A small contrastive image-text model, trained from scratch: text encoder layers 8, adamw at rate 0.0017.
Rows from block 5 of the text encoder, named by matrix and row number. Rows with one number belong to one attention dimension. Each number is 128 + 24 x the weight over the matrix's rms, rounded and kept within 0 to 255. All counts start at 0. Numbers have three digits each.
# v: attention query, key and value (stacked) (text_encoder.blocks.5.attn.qkv.weight, 768x256, the v third), inputs 0-127
# proj: attention output (text_encoder.blocks.5.attn.proj.weight, 256x256, transposed), outputs 0-127
v.160:108148111133109137098178069123142106117118190142110124178105148114125137142122122114134130119060152102124152129170127189160138110125118137085108061115107168122126114156116112138113106100137117142115173126135154122062105132128184137098135151103131153153121161146096145160100099141112097113147144147126110086139122139142132123098123165110118096088164114132165096118144096164130158133130
proj.160:100169128148118055138147075114143095149140144125111121165085193106158117145142107105100111173131184153104122123152134188144124100160134149097067085142157153144125153118127096128065097110136148136160145115108132132099113084118142126156138158100104173093088157161167182160138075148115108080140152113128106130158146130121128144090128130135092096102136120104141113142134131119086148152148
v.161:140091141163151129101051181158122146130107103144149123079143136177150109133101100139101128159174120100145113115125113076135105155116115097117175162190114116121104163093136100139156121169122114071185124116087125105181184146099127186135097129183100046119125119135147071155157130096152149093106134121158130135088092092091161124163139167152197142151083125152102121158122143110109102131108
proj.161:133131109133145161092127143147149140138134098145099088052184063129110116123094156140185120091122114117177179163100078084139100153115068130149193114137099145123144096194130151105176149126138114121116129132116102134159120129154103097136082096166109059124145135144088113163103119102100112148105124119119146099090112135188126118152158089112134176139157115114134129147108091141127119089089
v.162:098104156084125082123152146122123110134092139121140126089121098114122187134117104060177147053117099140159127113111085095131114053119122132151140134119114194102156084140156131123125146122127135147101145138114141147158136103161121122110152109143113141153154158118108119128167173099146145127180128093122120176140149144150139119137122124104119166139158093170141093112097092159110109146132
proj.162:096121111151141114135095122102124131135130107097169139081120125121071146146092108176142156121147110091154127143140111135111112067112175097108138119108142101135127143115149210152164126120116159128131152126156199132134102146141125125103160114124128158139121100065110148140111124112134136133152161125117127152157152094141156123117141149152174154111119151160152129083125123120101083118153
v.163:111088124135159134123087150126134103112098098130131119104102089142107111132119137145101141132146088108123096141112140114141064141124103111135156158150100122107134121115139150114156101156133153100104107156142092115157135146131127161130146078147136138127160149085118149115165116097152142131122156153167171160107148105135165132115113098152166156155143175154112111119138153143130130152134
proj.163:137116154120153178110106139123112122127129119122114114081180121135147091132160156114157137145124138139127146134126097089126107150136097169120170126145108118106134148136105162148159130173127124127098101108183129129111070116138101114116130038154177126122150138103113124104127137122144115138127137117138151080088123139146106136126126138166166172119106137128119115091117160132152105119102
v.164:113113051180162125147081138124149161136127156149105137133091149142104068123168135164079097158157148114125105147163176139110080162178097134110127173106149106131130158125092106144150120166119146122123118116159123118144121149107115134140110130116128110117135147128122115119143101117157139090090124129127116101094093116133127174123126144136149152165106189124103156129117148148139100138131
proj.164:135121107153127165137141149130110112134099153159091113123110121139154111137142172086153122137110139169120128130144158123122110166162051142123163170134109124112131106153104073106138139149122107138079084142137073105145134087135108136122143119152119098100158159182148100097158143134154109073148108105142149120081130169124098208124130151102142104132129124144077104120141119173171164151117
v.165:055153134118152155145153152097104185200118152100112055118118086134140122094113095112063157102198144141135159105088117099102135132087107103145115194130143135139112159149131173197192168170133097168121136155169106138141114125053061029161082087108131122066119154169119124116112132116177191126091177122149164114131132166138173147162100106129122191157097129120147192124167122170084015097133
proj.165:078116097150142182122158141127089206157082198144117092123136104100111113107068113121158173125138079089130117114091118129099124136130112115096117161166082126104103118180129083176161127122087125111126110141168103133146146139082113101121097098157131077137138160170186083060112181099136134131168127128163137153134174175161072158149108123093171101139078107125110178064150107152147086095092
v.166:121100122140138130119089114150124098104113085183139112101126099158162119113097132144124146159137107113117093113141134107171079130082147100091160146145107152143141108131144116164153103152139141103163136120116116098175144147134116164150126157177119115117161118143128058149161106099160124153095140142116108149134119084123150069148114120114178110140111108135133088137137105080120150138131
proj.166:111129133118150144109128102134143134109146072155123072094173047121128115129129161155154128116128130157148152163129093085138097160120122136127181127156112148119119083154115151094151130153132135137136124122120102151138108122176105098151115102153160118147135130136147093140140116129127124144099144105073136099140125130143154119135148080120135182125118125111156109112083145096122109104145
v.167:144141081117111147127103119126081118132095090136141133149138139105150050120134164148104133127130175106104136143190168159134118161146158201116129131174122155131140115116157111181116151151075163151145117132134121129115135173150089140164138180115161161092129123156137114142099141139130109112096113168079145106169148092113113090140124115129106129143124127128144130150114097082165117168135
proj.167:134139116111116150099105089121141137082109129172131118150119060101131141113154154120116102085092166143108115159192162135110120144131124153136156160182123139134142087083151115145126131144109103150135131126098089137137177145166120153141178144082174121134148142123171115116130122155112167107097106113083156125171125115097148122159111075115122120178117121157144142166145095126161102164171
v.168:123085109129153116136116168114143121111108117155106118094131101162120129116130118150132098115148090103168089143121124101140076146076035142141125127131097148111142124151138116117165106155151121108097108120140106109135157163099170137125131060139130150117139190106115124108173113086153098140118151126146107132140157108161145131080118129148155136132143181154095122113120150106115155111134
proj.168:146129143126130148103113169109078132148120140095098114093160142149151110145124170152168121111129134105139124123124116098144132148113075173141135117134115124116136159135081148122165125190146129102112096127156127111103076082110107125114116049161126116119136151113142135085132133105137090152126140091115111085102151160127105159105146141164129120116142147143122093081118170098154136098061
v.169:106131120126150088154145105132156119168100098142121124095139147136125161115141156115128140089114159121122102125157102092130139112135120157129128101165174164085119119114124093128113144134119158119144174119117144145127136132129116179139141104137136121140095184094137133129113154115122119116185152106090102142135126099119156128117121167134140141139129134155111107113106105144105096118140
proj.169:132150093168101093116109142120107131137116123135133140115112133130099128135133176164159140110127144085120159149129127123103095146148102127125138101122142103152106154102151148121163157114132154136157158158106195084112121090131128152093148138134099100143084152104141136167088090120086134084141148125094116139120143125128166159114139115123139131104133136180112119117113121138093134142142
v.170:130118133118106153097130140122155132108143140152085112117103066139118156113121100182123127138119133157138108130093121101144112116090131064149130141132083133119129102149110150128140127146133141124108108133121079118130106113122147111139111099131144121120180097122116142109154099115176157145110148108155203159107154141137156154157124110129138151167165138117136123133131174089141135114123
proj.170:129106141097164161130122129129130130148148098112096131121154120150141094104124110130116150179139141148130111112122125116136134113125127123145133117116119123137105122172117162155126141148128155101121089083176119159105098156106088104113112105154166145125173095121106073062150174102192122144152154116144147136119125143141119107129127152147166161128108113094124139097127142099158128110125
v.171:149125146129129133130119155156154144122104079134129134146171140172132128111129149125110114111138109121127135132077118079104199172114097152157140150177118108128134167096139123111134137121156106107128143130113142119159163147081139159109132096128111097126103173089156145126124162118112135127118148117147149129096112123115163113117134147167131129111118136120122123160130123127100113080101
proj.171:170141115133101141118088184156116143135103151105102143097160147127120107134119168131142116111143100069163150121076113116126132152122108127147117117125107134122131162132116103131107118129157105092110146136123149091130127088110149122102101106128078109126110173133092154151072136084081094153122108158162128135114142161191127124124152109136107110134161117143134124134141125140130143111059
v.172:157106120119133118177153156107115137146127170113126137117154139100100144145136110098154084115158102143154137131112128151112123138140086161139104131075141109146156136147140131106127124111131107132095111132133134145123136133116123079102124118107125161124100148137136123103132152135114125149134094118133055117130123168158069142081138121127107122085108110117113162105116126145124126111130
proj.172:130113125145096117150129160109096128132111189091161148144066175134127160157120116125121105111143094105120106100124159130140147093096151123128101163112137108124162157093115115115122117120119102123107123149116121099143133120110169151133126147107096151101110115127121161099141143122130107159121113140142096130121141142108110149117140177129117088130148143163114134121154171116118129143096
v.173:142108165120089129101135137147135135113114171155127125126111107140166177145114075101167138100133107144189109117095125096138129096087120108157119145115096143157174114149142154122147142141123110132106112126111112138158134075122161104107135130137101124131147109138110116118180144129174130139134111082120104151133130142129117124131126147108113139107105088122119107108093103124102126084120
proj.173:124140110127153117122112127140143148122161092099140129116120104145112081160085075134122143131157081112176089122094119107145130077113170094142092146128132124144134125162170162122113108119114144092110134093127157133141141140117131110139107125128094136102141094098126113100131163111153117156130122103132130154143140119145128116134174139140168134118129145139138136125134137128103103094106
v.174:148137184100121133134150126155116179117161121116107103116140139166156160126108068146129118142151123127176139105069097107111144158065084140163133122111103104156110158145126168123140128106148100121148159136120135153116152116082156104112106116122113117109102113154108132123115112130121138137131123139142100117132145137116133111115101149140125111074099116109115137128150158105082143059133
proj.174:134166143131138138130134147157124170146158141120120135133131131151141107120086102137145128119162087088167132120063095099137160132105142124152071107114101134126113120177135132133122103113134111092159128137125129140131126127100153107135077133120074089113112114157149127123108135102095092181122104143143101150137153140162116106133137114146103102119164132096133147137134134108102153060038
v.175:099132116099099109101175090119174062109093133135134120162107111119122134149120161079132157092056147101119160116151100165126156087133151140102128089133115186100159112148128114132118118097155147141087186127141155117084108133142140138122175135122138166164132187089073162164108120109105108118158131137094146137149124121142155099121117130096108149125174101146168094138134070183117137158130
proj.175:103144120151127065142101079107152100117115117119131125130097161096139113155180124124113136163137177143103121125164117176108100077165160136101096099131173126135110149084127127149073096110126163150140161132132177115120080095135127125138189153097125196125091168098150186175133084142102119082151149129095123137163141107141148133095104120152137124108106132124147122104119132130075111162181
v.176:190106121131110100141089174128178138117106120132153217100144186128094151147160147130174049107124119140188123154111151111087138139193078168185122129134128097110128139089125104078086142125089121114105103099128135140128157122160178167090151125113107114162123120109127134097134203142115118094193096106145081156089136136134073174096160172169115124121138144160086139132068139133141125114128
proj.176:184124098111084122145083193123129095134139122082144198113095160171131145153121150137116081106111118107170133097139183135135143104111118096175120132081148103162172155088141161128119152140138085098084141128116153090130129128113147170123129160114088133091155105086034175166096114116132122120116091134149124159081106108127134127099147161137127126140199156173101106174166122138146166146110
v.177:169100137151155163168093210107107136157141114105110143083159116118102129098133129175146090160161108151101091122100146125123105165148114104165135158136132051118101136087122140112115128135116124113131055137118084122141136136130087117122113096143142115114136108108193124078157132132141152155121130116193157160088164161142113177123144104151141124154110151108091179122129180083165111120116
proj.177:172076147094125202112141203148093123151134155093130148124136141167122150088113132130134124132124111116122143094131131102146153169089114129153176140107113100105148162116106151149166162148135110116108087115151079136137127158118123147120089089166161102133163102116056095080124171114163160165136123138200150115071116148117105119144118179124136137153112137125110136131132153097197139120108
v.178:137137153123147120122129115140109124113145127090115155120131148110120112132123129129154119127119101151150137145114099120117114129141125132119140099122107121140093095151104137109097095093120123128131126113126132143097144151136152128121120127122129135177145097128106111118134128112100123121153126143161115129133134143139108117117138140130127117122132125133111111122131147112144169140125
proj.178:136140147106119105152151102133152094138158108128118167138143173152142151111132106150145123124121134148132144131119123133118163104121145116144128085095126118119137116148124169130118107124144127136118115123135149142115114129127124111116108166135123141137136114139099142147133105147125119156125121145144115123115105096115132107116117149145104127097156138100135110141109126113133146105121
v.179:148171122083101123158166127105134151150139135091101143151131126075102133112151147131148126104119161179116137127120136161091169117164147166167095131105134125122146108120138140117091160109115139173095123136151131174089094129135107073134146121089156168116117128132130155100093166162123140139130111135095148145144151159150080149126145107120068139117145115109141153127123121118144120123143
proj.179:152125129115106126135115134123123133116116153117155175168065161120125158118132099124080128137128125115091073100155189162104145083134183105133091143126136101132127131064142115169109135120110129116132125134124140119133166142115146157118166162097136162135128107110129135088127152144162170120137117163139139176155142113086130125119088153134138088147113133166118158124153123121141138151156
v.180:127170164120128137129176107135125103121114042120149123171163127151116120125130192129114148091112127094089152130121120112140183147098131176128129093188140135127092120106144108142126128112125117108151135147099138107116151168121120170139152143124128119128076177099163146133087141138073085144134133156126168113143140094099149092106123122149111109121133182138142103163150133114115156118083
proj.180:135163151116099098100130131140120115114121129131132127146158134113114119112153181123131118102125147092121160148112097127127150189118109166119133075151131151141126154100133131139099120135154136128165152118114157090093127133132130144109135103103119127160091173098147173164103093118065127153099141123118132104146142149134156102122128066143056110147149120143170124153118123125139139149110
v.181:152118148100089158126135151132106133111094140131167119113150091127133164118083063104143106098151127146175135113100127119159123105063124141159128126138094157169140095123197153174129158140085115135125123160104122146157144113136146108098136135118134143105154117173129122117127170143161142148153148131118114157129183150134123086116103118147106145115123079132151137124117108092099110101150
proj.181:108129103107144157125108127135138160124148127110153103099136073116108110142068088146100112114145113090177121131118137114153122091091178103141106146154122126147137137130148165165126126135111113086140151091125120131117156149124142110149119119081127147101138101101129132129080137103153122169105111139133132147164169151162134076141152116154148154139137134149154151123172137092114086093107
v.182:178131115144129121141105143143122126138110093115169183140159202146118123137147179124155088128118149103129130144148143135111164158183119198130132100159155118130132152083143097123087139137097133116149121113113156131136138131144138179110156159123123115127083137113159136131098171152090099105150120141116064112132122115102097129105146153167117096097111134129111113135096125092148136124113
proj.182:175159110143082110116118143124139107110141134122154156141101115145135140152143163118126080083106141098142150145136149127135128144121104126150125130132149131143147139080162127109116145127155085134130167136081138105128166118138151162146129158084097111119116141102091165176090082144085130115085089133119125124112104117113161111138149109130092124138174140166129114205139116150130150129125
v.183:086136109138159115178140122086087139184119143107145129095122140108078102120166153129105111101166151167137132125163149113100094115168123169124106150104178140125112140128122134150140152177088147156126130139175132134139120128162081084153122129115155160105111145153147110120137157136138170117128143111114118111146134143140115159139120116135105158155109177166131173123126139123142063168139
proj.183:113099101140120160123131139123101158130086174142150134132087096128109177119119148158144145120108103121111112141162147145122121157105118121121150172151115107113132133101121121140180142141085111159119120144154111096128169140130137146110158109109180102132155129126165116089130148149148201104155119117143141127117157146088100158160095140085143095158101124179109147116141100153169106158169
v.184:190080084172148162150041202129153148133130127121104148083137135121100100115159121182109100180165118148118061148111181122110103189171117104157147196129141054100140158089122125095114147174122150118111055128148057135176117131132102158127112086126149097105153088104143133080140139132183151113102124118154154152060134129135097206137151113168154155167114169086076166132089186092172104110139
proj.184:200081130110134220120108207145119126144113135118122143113138108164135106116139141109123127130111119138132121101128166091128120157134081121174163182098101106115160133129110122133157183154141099116066073109155067120149132139118112141118101092154145099116188105126051083064120185120196139135129104136176155120064088150130111159148142200132170159163114139132084134133146142154202145126114
v.185:131141125123127138126091138125087156141138121133158105098135123153138123108129109142109130144157165116127110137137138105145097147095144123118135135151144133150126144107149153176148152178118133136155136123120130124139124124136093120149107153134140116082125111151141106136106104133158146116099154142128124130118137114104160107158114126134145141139096113135133142133136139080115079127172
proj.185:113123114136154182115131121134130180123118129149147081113152052116131149124098127132147132098123115124140126150128133107126108161110116113122169145150096126114103104143135140129167143132112101128140133138132097139132173137141111110137111120127154090131131121148151086138095137136128155130115115114112145143136143154140128118163115092094138150151120109127131158120136113129139098089139
v.186:155103081169129131110075147128137185113125195150130129119111159134140119139128095150109081181162150126166128134137165150122096158162110122117126168112123117167146167115126113144137139164101109128139115115132119132140147115103146120113108152118117116120152092183127107116150123140165134080103120134120071114105110146120097157130121176141148128121082114115096139121111139109138112121151
proj.186:121132090156152164134138146130132130125154144146105105133116082152153118165091110078125106109114114149160113111118159099139110113147089098152120179130107144147142089177135090110121132143132084115095114120107061144150167110115143124171093142132092089083158109186113118129130144127158104094110096098129125151100126135145104169154154151112141135119165122128081133141166111155129135115111
v.187:131133157141140149130159130116133114096179117131111150129127096121104135135137150161170137146099058165104117130098126121150126129109139085120131102086105101129091098152094153076117100092157124129118077138133095127123118134140139115128113109127150136169166093118144119106153105117099126192118123108161152112118157130150122135121143092108133100140148156113144128137150182115149188126101
proj.187:145109180088116109127148133133120109138153100102111152166151193169141136087158113141105138172138122176101129102107109142147185143098162141109133099083124109107132149129089138103127113132136152139135089104155137134101088148133118123095115118159161166159143086127104106084189158143172136161147143127156116096108107117097126109110108179145119124117114133083147094117109160078168146138128
v.188:120138148143128108097129124168078103106130096146152109142135137136166087143093146131111155135117111075107143109132122119155112163087126150093168113171108145131110116121143104125143091113136125104184142126091134099126165185106132164138130150173113093137112122139156086173119095113098098129102111147141117089171102098096160068144117129117142089127105138151154096148149118108117165156104
proj.188:108149163119126113100142103136141113113136100154109093111169095120123133120135145141168124093120130134135179174126074110125139165112099160129154089152114172122134091151133122100137116117133138152164138130098123151125098127164117097146110111134131102156125149151151139168144095125065103150094126108097132078155113117141143100148139064133079137130141121107168103166088114113119124126103
v.189:163080105145116124113065120122153124112135175136133174103126157141156161152128113110166089151100150118150128154154129146151120107173149093122123124116109126135154117112122123116111125134130135133124129098132130140118110086160165159100135149140122119156155067125094099130162124130127127094148109083121067145083087132123094122134156155118155121130136069136109111114094117131140151145172
proj.189:137140099157136114164128123096176111124162094124144148123108136154146144166119106123125100133113152157150123107135153124151087075144141073133126145071164124134139112125153156091144134101148114138103138132102142153141119117139123123169128183114115147085128090136067125181118106158152122079125106124108116161103099094128162148118134161116156183116148144120106107150132123137085117111171
v.190:168136137139143096132070153142114160141174123098124139092150189128149129140114098152133114180156141127135134142116090119099142148165141094119140140133151084110107163100100131088108114124154120128172149097111125144136129128107118138129084134151104084114101076146146104130105125118102126105100106132154099126116075123095118148152159152136146111103109097102085148137113166103108137117133
proj.190:146132138125120141137160159133157129146130129145136141121141126143122152120101125140165116075125109135147157125107117104110121145118106111164139117076123134106126081169145122096146140095142088128118132166099111146161137136136126112130099169162087069136124113159096104159118123142101131145110097140133114141111089106133133130140148117103102137143161131114109144160120106161120151076111
v.191:098099135112155096111110114150118120093125108160141120108125114179140130129098122111121125122145092102180122138114114090150080110072091147104137118131083185150122107165146118118168094140144120100135155119115152125148169151114162141124146126148114130164149152136117072142166119093118096131129124118107070125150123105132157078096105150124158125117108125171118077115126112132093163140128
proj.191:102165128151153100123119111109133136115143095127114108090177098144138125166123152142182114104144127121173165164105082112128119123126114142118136113134115152132124105171119158098164094155137116120128140130121157138125091087135130111129121105126107118144125134129154150157124098114111090156108130106078114109140158131140134141129147098145124140094159140123140090102099160101091112104096
v.192:118161134149137157135160137149124123142126119125097114102150097106117127131058105096111088114125102133136151130090083097135141130106124089113147123118109168135087136158151091124161124129149133143148148120115150134100144162130114109124070111151093105121142164152136111142106120107148151126114156109164125144107132127168160141164122108147149119114124067137143169145126148120128110149135
proj.192:107087110117104136119151118130153125157077142092112116115154155134147147108112155164124119153132127148163127132128139181144133147125153087126158107134161126124134124139110132168099092087127115136150117161144090117115127132139130128144093155152140105144131105181109141140103131114170159129106166146165105119107156138159134135143128113102104124099161114112114128093121071078110101103128
v.193:090155121128146140141147135137129158168115127123133087116155124123137165105090113106106145109112139147122129147100077121154152123114139092123140118156115178137104139141155105109114151136132128125151138135106132134130134148098102116113101108144116111120119141149127123152121133108137132134144163098131146148133113129119144137137128138107136136127138069107118129127138155127126100123178
proj.193:099125095156122115111142156094142153179093155115122117087142142096121145114087152150179142108120143100148153125147125162133111135119111110130153079123155115128110120150147135166121143090119114170144144148114151121107147136126120124117112153134111108153105157127118130139094109102115136116122171142149127110132169143162140167137141126082097141096158133135119165110106091118098105099134
v.194:095116103143125142130131124145126139139094136125127106133142142156156122118123142152138168110119138147110127113124127143156129134151143125123148138156135143105105138145128094135113125140088129116137123128118086114136118146121136126111153122135130124116116138135111167124132122117128119106156130128136196118128141133124126130120121165092119153166177132086131117157141116139150109144168
proj.194:133119120153154139151121146128116124148111162133109116103141121098152147117128134068156127111119149102130144124130105157118102141138059152124154126152118137168128136142133105156132146121132109133088124135136120143117149111098115144130136099117124090134116171120119127126127116114110137114115155143134148115129118134140102142114146120113119124104097110122091136119124111154103142103120
v.195:153128178109116081107115145125112131104153138114131145121070136159104203135130136128151104121131147115159134123102146125121112101075126128163104106121137116153131113111133159127114143086137148098133155098112139140107149066137183171132141119097135155134131124106119111115111171117106145139162136129111098166124187154132144125131124158168113115107143151175132110122128160110097151122135
proj.195:138166153096102132122111096134123150109195102125136117145121121155101086140108107174100119117120158093123124107159136112131114136115141116120121084104142109142106159132111194141151125130140158099194130121124166111087085139131097137134096147137132118082137084089163146156098059135105127127135096133112135163137135135125146066129111080133122126131146111123173137125145150100133157123108
v.196:060155119154126130153159129114105143174119151112146097087144115114124163131070089086124145117115140142153144144098079112155119118116123089113131084160106170144065123142150118145119153154106141122148147122125131145109149130121110106132103106106127121103102147171128139144117122120139162100137164107140124147126156160144155150129121152132124138126123097128137158128139142124122076147160
proj.196:101102088148109119114157129103143140172097151128110111093138113092117150111066132158143137138151141093141134132156117184135133131128119098108134087175159107132117143135161136180109128065099143170181152135124146119091159138096123143128097138125137103151116160141132129128069112107124147102139173130130123131121175158158117150146129128093105127097151113140107169110100060122099086093138
v.197:107164130139150154134130117144137153128099098170080092119175133141148138090109152153115141109133119127103151113089107109104173161120132117090136161132151148119116154159120092132175123127165114116156157144115113133142129179080102111126114114156099078129130160156132128134113152118123128095115112128152179103108104112143171103159113150167133138149155105066139116186150134142137118107151
proj.197:120096099130155147160121127140141137141062211124100094111181159100156126113113128093169120116109107131148109130111125177111131107144125109127140127159095152120117109162114084152119090123152090100078094153142064139149119124114131118118130119162121096165133141192136098144136138092148103137112136155179149139135143147172116141123153102084156110072132095086106130087146106118109135092110
v.198:156116135117140122137097099094147105107169106156149162177098140138144095150186157162137147150160124109124124132176172143069113130158137179109095149087174082134183143133100185134166112112134115143113106141180138127169099106147122115150176175098130138128115092102142127106139127152096114128085092166088101071157078101099090110123124108141115129125092203121127108120118096146125151100070
proj.198:135144134144149122169124119156113101064141122148148139160110108131126122157173104086101145119147092172081099131099124073099155094150152147117084198125095136108122109099136074056129114178131123110099125117133109130180120140123153123108185107124120177134150123151158114111173169150115093131142084097089147111143090115075126137119099135164171131158099142134147099149143182170150151178144
v.199:111130107133118116124146132135114136129111124119139116122143114107105107129105141112119102118111127122119142119119118127156115147115127127126152096141114159133092119124134094122110128145107143119133127104122122129099131157129140130132124113127136149127145149144125140141130135124154146112130160125127139150142160131153144144116117106114121123135148115136150137141137131128133113175161
proj.199:120138131129134121092125122108155148139149121120114117134129133132158157132127150137130110150122164131135155124137113146133138159111110105124156097127153123150120148123114168162142127116139131130162139131119124103089132106129107128145116130117154105134113124114115158153101102120145165118099149132127110089115139134125132124147115133130085135111147114122104133112126096103113103106134
v.200:131167163135142146124128102147136127108135105146096140132135108112115111136088127140118095119106095125126157134110118090119158130101149095117150142110119142139101132170132126140175104118166137123144130154116150109140147142129151125136084140135110104146140132124136105143107134114102133136094121122156144132106101134149158103156130122171135124114115111132143138176156141117131143133101
proj.200:116081127101121155137141095145154131126101145121113123146166147148157132115139156143110116151119090155145111133076131145131142141105185102124128144120142136115143121145101116137128073106131092109113106147167105107130137130140138112126120150143125125155147080186122126137151144123155147157115128134157134154122144147161117110137121105104128110099144105112127111106126122108134133106102
v.201:100158169142149122141136148137125155160150163112147132103086137098107165129095075104112120127127117130159129141110125117145113091112140091139138111112117121163090143130146138126120145108119159114138123143118146138117161112117135117128097112123119139138118114125124121137130147112127153144144127106151110154128137160149115141125139155108137121109109094153118154107147165140113126143143
proj.201:113101118129095122093150119116137127137096099131140115119108134135110131115102151179126151143143108096137156125144127160148130129117157104116136104114180110138148132126139158149151126066099140177174154140147162108121119147117124126142078164127119122134126122118117140138105082130125152121123157141141108137105159110159139122122124113110103113104159125155147145138099098114117110126122
v.202:152090126121128115135123157168132145100132125119138134137130137149126136114137124146129110164120119117160136126093136103123151139140138096142138167121106144118144146135126131095139145125124139136145154137119133118130153126119151124145128128144097126124144097148099115141144155117145128128106124110151133123134117123134116106154141155122120113135154121144103100118110144104149147123109
proj.202:128135146098138119123080127130137102137127078141133143122132141147118135136148147149143112133114127123158140125125126124129109132122155117148140119093151157126130114140108151108180120140123136102140094160130134138158071151146102108144126154151094108138162097136113120153168127117115118136094133151111129151131104087146154107124136093135135126136152138118132131121134138094093131149123
v.203:142117088115130119127145119130150107125155097151114112123187110116127108117147142118118110164122159137131116152117103116103141161125111138112134114149112154122155129116143107101132133146153113155131112109129140155121121166136114116142123128157117115137150151151142118134130123119159129108108145112118135138139106081108139142128154072130139117124122122113127122092104135091127120103126
proj.203:123151143109126098107105151120147116137133107133128137115132152144151146136140119156157116101123133149132122130115134109113127119141129113151129114125109129108115085133132121089109128169134119106136134144091103129126120105135133131098154134135114112145133117149095115122133160108136112120128142111107121110132128124096157146143128150132114147145143131121108098128136112132121120150146
v.204:113138087131130128142164095100132102154118108157108102124156125093122118124134144098125125130101171144131129114141113135126119142135096166102122091137119160142128134145151087132105129143115130134117124093137141172133127177131102121119138122133145124128112165138141126130141141131138112084156132117089141120155131115128128142115137115128142133140125119099140113128115133121111117126171
proj.204:104152123154131111125111127104142126134126153113126111137123134123181137143132129105138123127134154128114148130137138136124118134155105119123116130156108117146085112138114116157096121170141106118137145138106094128093153083111138163108164117121148133122108144143124142132099118117145132087124161110119140119136163171106139162130111140113106151105132125117083110128148112128113116126155
v.205:153132165119130128122100116141132137095167098145106152153122136144118129145122140157124120151138095104136139127105152094117147109101130131128121133102130099150138137147115158136159099109168114116139129129138146118134137093121161124128104148139122108143151097106127091120122128116113111157117104135128121127115120128123120106135144121152130116096120149137122112128142131098127162100068
proj.205:151122133077129121142113107159132122101141099124122157168144148174119100132148111142100134141136090148122091125093127106129152128126189125137091136097120137108133116140108121096122097144149135082117095126158115115143105128142147102105118155143119148132155077148135122121170145131123114166130086126117137173143110108118124108120134118141152114138141140130150097144133161110152169133097
v.206:112130111125098135094149120121128124116093132113115110128149110130127133116123133137145136081101131132105116117140128138173138136121131121137144100175132135113102091105144106139069103136114144106127132113101097095100108127147146143120146107125161143106135151129137167129132111114123133129156128118128186138128176155124154128119126134103124107137178128123163117163131121123132114164158
proj.206:145147151121113132117139126117123142146178151119126135112141125126152166121130136103140121122117176112119140118143105146129122163105074150143154078129115117159128170122132161169119144124147123113121154118124147113078148109119111147133132095108159099125110141080112162127103089144103144129129133130130140117120122148111116102121123140126095122113103119108093141127118127123118154072138
v.207:141121119116121109126119161120123134159105140091151118101121140097103084125152117122133126113143160119127123120155133170106086145142113147153126129128141116105116144102145125120121134140105129154117110138154113137119134148134108112127145104128132150125099158128117158120129143138140129107147130140147130153137132128148120176111109146118127135152121139136125164121111113157123093147142
proj.207:127128120157139122107123137108120140120105138131131131105098112090130110120105134144127132115128126113115140128167141126131123121140094139113155141156134130145141135121145133141137169132117147173124146119118130149141155134124108148158126099127148121099104165108113130134103130142134164119130144106129114082102124103126125135140129145142119146167121124137133138128130094152133093164144
v.208:138120117116136139129107122131176125127130126118140138143120126120141087133165120145137141132128128147105121129144135145087147149155143121144124160111146085100138136118106144123112121137119117142115111148135117133163110143130117121118140128133119096125113119104123147109143128140124148134101109142136139118130090114103125143141126132130136153155098165116116141146118099147124122113104
proj.208:140114114120134141153132146145100110112085126149141146110117111113132138129145113088136145110144082134118112137112128108107134095129120154127130182134105139107148109110145078101130139151123124144086129126129122146166152145134151133117156113141107139141135151128116102120161177123118115142176106121132135139117106106130115122102127150131149117153092142152130121126153137179147140164145
v.209:153110126104142098117127136108126099152135120110147128118135133110135102138164126108122151115168142107087109133170125160100145140143137139144110139113183111090172134087139156101113143130151119172118127124149128132147107148141059120143149120135142160120097140107150133120121129152128147157111121143097078122146089095104124136114132094111108120127099132136112146109117093141123126116129
proj.209:133151150151119126130158152107098130120123148125162134119116114080089128139144106134142151102128109151096131139134134086117109100137118151122148143136118130079116110084156113077134158154119138178128168122104131144163121139177162124136167090131128164119082169115128128121122155155108127123152102121101113066135097110091161154142111167138141151170098163147161150143138153175157112162155
v.210:112138079138126163141171097131163096149130112146118091135205106101145091104115134111130126124108158153097137153138104132124154144133123136084133093146115183109147107123132079137131140165128092162128113144127121146134096171132087107125117142150142105130130159171160147143128090145164111123108138124111153116124093094104140124117134080121140113129128110086137134129116112103118113116149
proj.210:114125130138129102140151149117136122144094161117106126104142114099176178137138125087161115109127145175123107131125138130116144134130093133148129132167104135120116090129150085120080136157119088129111140129089082140129165110119149126110161119120120144158120164166108108096130172104166104106130163103132123096127149171100142183147121167110094141127136121131082128113112124131129113109149
v.211:127096114100102100123157174129118129162108151080171098093152125132142156107134105097129150100120166136133109160125099146151135117129114118157140110154121169093124114077147108114076174157104129145118146110120118141117132126139120132126134095139135147105108149143110144134120133115163133138148158115113111166133151138110123158110137149096122117136145100135104131088114121126122107135165
proj.211:125154136143101100078134174093124141173131115130140131103099099094099144115105130171163138090121171092143144129186127128139106127116078148141158080127157119125111139110161172136132196103116162164168156134090176141119123136143102136137111120118114111120088170070111136128090107134095140110141149116109117096118130116127158138142149133129100159147135148155132163127111108137113104118142